{
  "encoder_arch": "vit",
  "crop_scale_min": 1,
  "encoder_norm": "layernorm",
  "encoder_bias": "qkv",
  "encoder_moe_every": 1,
  "encoder_expert_mlp_ratio": 0.25,
  "encoder_shared_expert": false,
  "decoder_attention": false,
  "beta1": 0.95,
  "shampoo_beta": 0.95,
  "max_precond_dim": 1024,
  "lr_schedule": "linear"
}
Rows from block 1 of the decoder, named by matrix and row number. Rows with one number belong to one channel. Each number is 500 + 25 x the weight over the matrix's rms, rounded and kept within 0 to 999. All counts start at 0. Numbers have three digits each.
# convs0: first 3x3 conv (decoder.mid.1.convs.0.weight, 256x256x3x3), inputs 117-129, a 3x3 kernel for each
# convs1: second 3x3 conv (decoder.mid.1.convs.1.weight, 256x256x3x3, transposed), outputs 117-129, a 3x3 kernel for each
convs0.64:514486491486473458520463538515500486523469493476517517511519455430446485475478441513536514546497467496507488561476500484513517488527463461487516470464500498512501499491452511473462506434527503494509546525528493516482471525499482475507470525482477569452518526533558458506493505521534532501462563526511518470536462534548489524482489479466464499516485508
convs0.65:498469481498469499465551492460527519478490561475438486525476529516484510545525477506529515531502493508503514527505533547534498537498531503513516485467483519490460495527509489547514480517501451483518491488480516447532521551518486510515481508494470522519521516489511499522521531497532537507511588501489516466503494511516517529509499524496510492520470511
convs0.66:507455528524523505503500501484492473503511500516499482516494518484494455492462540479505510475487555495470499498513532489496504480483505486455485482501520484477501517533511522508464514510523529512495565526531522496515523478509478509487503498506464506433538478517513509501528518509507525474509496462495526529461498527486531510519523506499507506502452539
convs0.67:491520511466483532525515530524531523511522520504519516537524458466413483523455504511494484544495499509513508510475498511490494481475464495497518496468510484535519491472474490469493443494486467483491526498517506469504575513515516496500522532469524475456503533493553471512504560502523512507518492462455513529488500521481505505492546529517479449481497487
convs0.68:456474489471475544493482549479496513495490524481507472463520538518459511496499503496467496535538508480522463478528488480534505488530470501497517495458459483504468468479518527478517506509504493534474497510538493530522511486503507510506487501468479500462485495544493522495513469489551503523496552522512492522494502479486520537514489474476504495522496494
convs0.69:511488454493483498487495516479479537505463504464497474489521504507524529535503488509505528507540529528493486532501495497485537541486481512503505513511485532500506480494466446513498493498487507493480489505495512477500500493493510486507478504484507502491497481479498499478455495508502476511529528487536549480544531480541508486525503524528506480466516509
convs0.70:488514533518502494489488513520494496484502514495519525505480498469504501495506448443509456453464492448486517461473457537524496508480533511505484525479523492474488487518469537475468518452564513476524538490480520490449460503513547519513490496488487486488526512494526455550511481527493496547537494502450463495529547520528475488513498532536498517517484462
convs0.71:534449487499474499495500478487505533499489471469511524473492530464473488504520489470509490502487477504481505500488509549510510488553493514446546493443461476503490476480465484490475472473529509525489526524501488515509469525524471520517498498485487504453455494437491447537550485504517554511523520476500488538517504524517538534499481521522489484522524509
convs0.72:501491472471464477489484528536526494481529483460534472537505530502494517492528524468493502483483541522500477501516502454527556447515469468507545485502515472504478510498444487500512507439510468464449548517516506470528534468530492506506521533514536463492457490458502407460485521495487531495501518470518502478476477548490457476510518520515490502549512457
convs0.73:486479499507473489502547496518515489500531519520486458496500466547517533449481497525487537493501459456499474511504513529499479500486504480475555460465495515521489508448512468482539467499556508438474457503532516501484517501539499515528481516454553476480494467494463506519479463466512509436506536475497477517427486537476472488443477510503477506500487507
convs0.74:489478509503511511500505503496496497477512513510507515491495485502497500469547472516523503505491518497530503508502505504500496496514485499473479519479479510483474503515507494498466504487493539488515521506477510520506463501509513512511504492501505508494498519503453572515448505541478573499479521514514485528515502481483512516473515512483504512536485480
convs0.75:457450466512527508514502505516487503510499524511500461495470514575517492532528539522503499489491519505521466522508457461470529521484510486516487477479516513493501501463481450515503505502510479468530532530515494454516472504487495526505458488503488496504505545532495499510582511518516480501513488543526483474480519498534522530522538484473503511475488507
convs0.76:495481521515485505527491526495478520482515494493463513505460533518489496496523517487520514493511516510538486497509476503533480509509467490445505460481478477469496501503518486503473518463461507535471498516538472493495487495498470503485502489520510509497510497497523568507474555479541541535515512503530513516519481478520538488482477513498496481456490484
convs0.77:477492503494475401506498517503467502520464522548516463453484421490482500487535508498508505521486525548537502492510484475488493496485459513491499475478472475493523526477465486471484472502465477468476511523536462524488437482502515499499434474503513494455527513511462530449505555467497524451501505479468529527514536510474504492535534499475516501521475512
convs0.78:516514501494462488494496518503475515468505480490516520523525510515492513467527457502516508486496508530499525513512500541501526552542516512531475468517504508522532499513512521481497470521512481454494520498525496489494537521513457468526528501552492451510504532495521493526458490507510470499577513491507501451466500522492503488487511506557489537476528446
convs0.79:507508486476497493475498476481524454513524507505537510475477461513467500481527534504510475502512488491534487517558493481502448526491520490480481502467466480507525491510514495495516532502525510520512498524531469481521521540524474529504499508487514512555524494455508469493489550527495493504492455484502532514457508498498482466519477497508500565511476503
convs0.80:501485533510473495519503520474509514501530477495475499539483495477543486510504477428483484548486501459505509523487494508529510493502502515471530580509528481529456465476492515531519452490473513488516482462459496517498429512497530487527492466469504528511536495499532531515470495494531528557493549502481507513527513548501475485468463517524515509483497471
convs0.81:512539537498493473458489509517543489497513490496490527508470493424483517494496523534504452522496515497492469506468476499516500488491463483520485502519519491485500481500535494497477507508514522513536495508483499539490506514471523495495495512498498503476504508529480519497540519489515513525491549499477521496471498500527512537543489468464498484503503520
convs0.82:481478520513455495515519491491511472520525493527537466458419524501490506519481472495493518498492413526506458548535464512495510475529525485485490479489492492464508501497481524504504496527507501496472471476482547463490565514496513517541508489531500493537469504480470512473504523489457486523478483507560506495560514430504433520513480496528477524492481503
convs0.83:506495533498498455461505497517524478494500533502474499475459534489496524528508498502498447504519524470526506525506485490507512540516494483439499467488496498488478544477482487467489492495481527500502509489504479471518528524516522548488473517508487538493465504502524477514497530524483563528521564464548494522502453487470504471550529539481481509514486495
convs0.84:431512518503448485499505483503500484508469527487506509490478470483489477469436498463485485498499523526516501522478511549471509500509504489464497491494496492489449518494494504464504473486476467440522503531518434500530524463505509495470517510509470511508542529508493492495486510516501583517525514513495481491468491473500485507541499489463494501487478507
convs0.85:499514526512542448499442526536460501516527528512490525498506489505530516521499504452502497446467520506437461531476543498500521493475454500487547497540506518524556542465469516489472524466501445428518485468462501508480509506519540487524508498536541461502506507486519514514517499448504527521482533477506527498498507476455493465508539486475477510486461484
convs0.86:520509482496498486519525525534516442479454495481479513508526496512488511479509478494475458475466519530482515455518489513503550485523459514514436533511508453514500521542541472510500512465484484455505515484468466510506495461501483515487508518549524462513533541550493555510469482525510544458517515485457469510510470472517526537518450494523465496482492506
convs0.87:490508514531483522509530486461489522497535553517468519491487517505483474501492482480468505502519530477491479487512562493517482494500520455496510499497454509487504514495467510475484484526501483534510519480505498521511528550476520514488508520521477464509483507512478521474519473508501508472464457544477498497521501481534498483543501488485499531464489473
convs0.88:526503489509506498542487530488480494471457503512500482469515521508501509570509528511506481501482451493449508493495546491549564508515488430455535536511489498502454515538490534498492540487499538486518483455495513520474532496488468520464497538526522580471472508513464476504513486516484490536517534511494485460498537485493572500383495507534465518469522494
convs0.89:510518487539510485498525525496512528491485524503476537539475493536463433514485479502466469493493507518491473521504497506540493520495500407521583505510494509499519481505507508480499460445454508501499523474484478532519476499507451454508476521477539512489551486468537510502475479478484485486520544491545486471501514463517510477496530508513525506488492508
convs0.90:516501554479502491514526493496510482509468503528475537520506504482499468529534502504529515489519514478493485479504483486483507529495484465507500439469494501466500452502486484463484498476495472548482504531518505502552496508493497517499470500513533489514482510503519484504510557524465527519502536526495496554457527485483492513535515519509502503505479524
convs1.64:499474524486458460552513485491513521519540482496503491525452505519492527488522459506477518506516506480475490507506544507466504455496482504498502466507523456549511527514547521484507496450469511552477509520494468514495507500498533525508501498546492534442485495530534430533476469513491538496529503496464482536536527480541510541537504500509509484521502545
convs1.65:466479509499521507481534468507539498509465515530482540485453490461457508443470514490462520498476518522465505481489516498517511497508474517488448517523501533509510495486505510506500511539457505531524524543512503478455500500513473498520531548470449486513493455509480479518533486454501529465454482466522569510492504527546494451481513455514519507493480500
convs1.66:506484527523484475516489507491488573500527532507520486510480524547490516494507474509499490501515529535497523509469530505504491493517482504537543461501515531524476496535513468531478487454456448492470478526533514463489492519520505501502491528508512513490530480448494482512510475517516469487491459571525496513472496503485539459486515508487483497485496537
convs1.67:507521496485517494486533546493489473525508496468525489494523484534561506525440477482453474466490529516541494515510555500500476480499461511490497490534518432466460504494539519525472532486458472532498556499498460495547483496513455472502512468477547528522487490476499520492511500483496493517489503462474473465483469499463514508506476506557527457473448523
convs1.68:519537520518466500532491513488503477490515483471469472511525515515535478515518476494494530506505503440508521446482492482461483514481523494492514521478521504457483503525483508550515475505498494462490486492508528541502525530506526505487498485495510500517472488495478488445509515483530492516514467507520504518472503481511529486460521443476507486515512538
convs1.69:520521502489538513494537483509471525471536541492542508511504494496479511507472489508512498454498482495488484523514511464527493499528489497502464511465494500465482475523505495524495496524506497501498510501481550519464508494485513503527472494498509499526491475542522459498472522477460493465493531489520512486515509492484493512485478516545521497512541482
convs1.70:496527501538549534526502527477450454500536587482461482541492511455459541460490553524503567514486523500519517502547474535516504529495463486501523504522546494523497471508439505503471501458527532473484460502505470465506508506472482480503476461522495543496476501456517468500488537460533488494522459535517506536476480463515539513510482472473471507508499472
convs1.71:521523512534519450462499488508481555538477495508488537499458519486506524477505509528518500551522503512525452493474481532486460497529497531442535508492513493529497461548504482482479491529542506498521468464507501473519470479473511535456499519514478528476509501482543461500516492496493485483519483457474488452519523500464477490505465497515490506469493514
convs1.72:457501498475500468521523475493479497486477473497504517483483469496523508491529473552526478525500528483513499510510494514514527505568559535495499497477496507518511477505500473482532512452530524442452484482503412489496520512518502460492505483513517494499484466485482512496476513519475447494467468466493569545507514533523482482492477500528513470503475486
convs1.73:493526556544493472512521530510478450482516549527534485525515496490483512483460446475543530506512479500508473489541513501503487519504470475455477474487478491476528490490514517488544490499447485496513496505561497446460512534496497504494482516511509539548522466473514490415478487528499529504495458444542510502460483539456526457516526498514520468493449535
convs1.74:491523470456511501541500469462507468469513504510481514495506486464522488494510489524471510489495490498515490504533524543501469515469502488521489521472511499490522495468527515515501498468550504502488519514487481450491479506496506504500462501503492486551530503492477479503475515513485528496501525477469508502514518445516525497543493486480493540481484504
convs1.75:505499493521488490462471526531493463484497510524461512482471471514513474486530500502504494488475491498482491473496501476505518504485505492520506460502472492475503517450484522442485535491531482438434538504504475501520542508536466451501528466483475505464515512501500480461516510531519483528486495496495499494528489492501521515488476486480472512516536562
convs1.76:486483502503487477492479540493483473516528510514529571540501511525527469480461474462508463518501512537484534472543534518520515476539508527526495480508537510472487514514519496485477461491526496488472467514524507456493528482498521490523521514489484471508528505498517514445477508483493497501504466495455465491512485482441529474488495541521483516506515485
convs1.77:482494475527475498524493531532502517478485494508480506498466523517494479480485485466507560515519530472491518518494520497546539530479511491505507534484457511564519537487476477510510486514485481489519475471525493474493476462521518467473507496534514452533501510489512531503528522492491487526508491453490507518520511523486485529506496520518472540508496515
convs1.78:479504511493513540492489486476508477500497541463488486524511493489513460531523507477500570476524518483486493488473468510542520497514494505508518489442505528469495507455523507491506529500488497498507514535506490478512531527494506514505514509465493495485448476502566516500511507498516509527536496479510474512511510491497523457515472507513538474494482526
convs1.79:503501514517497493467491522473486510493506550511489485510488573499521471535552481487482504526494495547519512495512473512493510523539505451516509535522521488502490523495494471501489529510486482513506514483500505516512496497485472519485527504493512549525482497461491499528470503512496491532459502536482466461492519526468447483497535517492508536507485497
convs1.80:504553534531508520541544512485450473461471512517469462464492498528490488518539512494497539513481509488482533503528538498474513474522469425546528495515484505512529486500528501501494526507521524534476467484465508517462523513514541530491496460505469476486561495501449473531493520521475502510468546495560523513538523506492469503570517464487467484557517496
convs1.81:523515507498509501500504478479498486505492465495453538475561518482535488507506477526492524529491494545513500484463475513527503475500499489517509480541523509492462492487497505503518497460497513484486466469495528452540474505497482535525484509516487447481510527525462512500512538522465553506490496524479544524485522477481477493507514505510469510501508487
convs1.82:545488499484480512461526507492480457520495544534498514501526487482528494471493489445518524513511467495515540442467497493492498487490515506520479530463483494511523497507534525528486506482463520517514471500481447468489519497502508498481517494486557524585499494520501533491487513505525437483510458495458510524520483498530491496490505472479493467516496515
convs1.83:480510476498510492467511498491475493486498532519487515470474491503512537463523483537552517478484485493516495516424502459475489512509493520443492514477541485544492515527538515506489495502486496488523500515521470468490490516519511536493540471471528558499494522489479523495515461526479470466468531514499494505457495529477504525502452444495480502470508504
convs1.84:538527491486508498490516557541477501504522517488489523483507500517507535558464464516499493531488492524488527535513486474537527480527494550555538507480496458461523498528465474529488539512509473501512497561497514472483495489493455477502522483508506507538497489465512523480512506488511535488486478517487507456456473500525540501485499543539503493510487497
convs1.85:489484511489488498496503490483517492515471476514533442459513483479513508490491537527525512518513505462480511523512502468498507468519475485516496479454513469491537502526476525543457487515477502475515514474491490523498492517520501505467472525483512500541506551488521493515493528500509510486499516476491554484518515505504483441513535487485524529463514452
convs1.86:483490496479506521435491512468483524484485513520473497449496482450515538486501470520522501489489512487527471516476526461480498520483502478535540493521527514511478459545452502512508531504552515482527501540497464463475531523480519542486513528486531505457462521511521468535465494486496515496487485507495484505510471485491508507495472509500529524495513508
convs1.87:490459477468531516562507509477504513486460515475526535500489526480531502548481425510499491501485505506526485512458505473468529479494515506541516498487490530490513487513504484462446501485480515494550459461475515504468525508511513517495492534512505487480529497493502488513501531489525512512502541461495476480491515506542497547516533489476511509486492458
convs1.88:519519528480532494490479462518476506500484468525479476557508509521507530513487523477526503488534538535501507468511501498500476473503475537474506495470487470552518529499533512524486489453505472536455493476462497503504482505483491545512511503486511519517520490492539485474514484519513508531525462510484518473475538470450548483526442512504530469467510477
convs1.89:487479534488521531552542476507508467528459505531494547509495538535461486479500510519426551489500503521531478519503508530488498496520514548512466499503440429494531463498549485524493510508497445488520530537479485509474513516518485494480459490508494490496547560524499484467505467470471477463491528522510540461484512530499475508532539449473532503523503484
convs1.90:539415469524446499491487513479510482525495534514528528498469531494503511494509537480475467511510477509510525534502476527498512500502505507517479498461499505523547466503507491506524517507516469470513502515496476492485483535512470530535467543489540443487531503484538504507579523494519465481523508522480473463523523469440474476489504490527525545495517498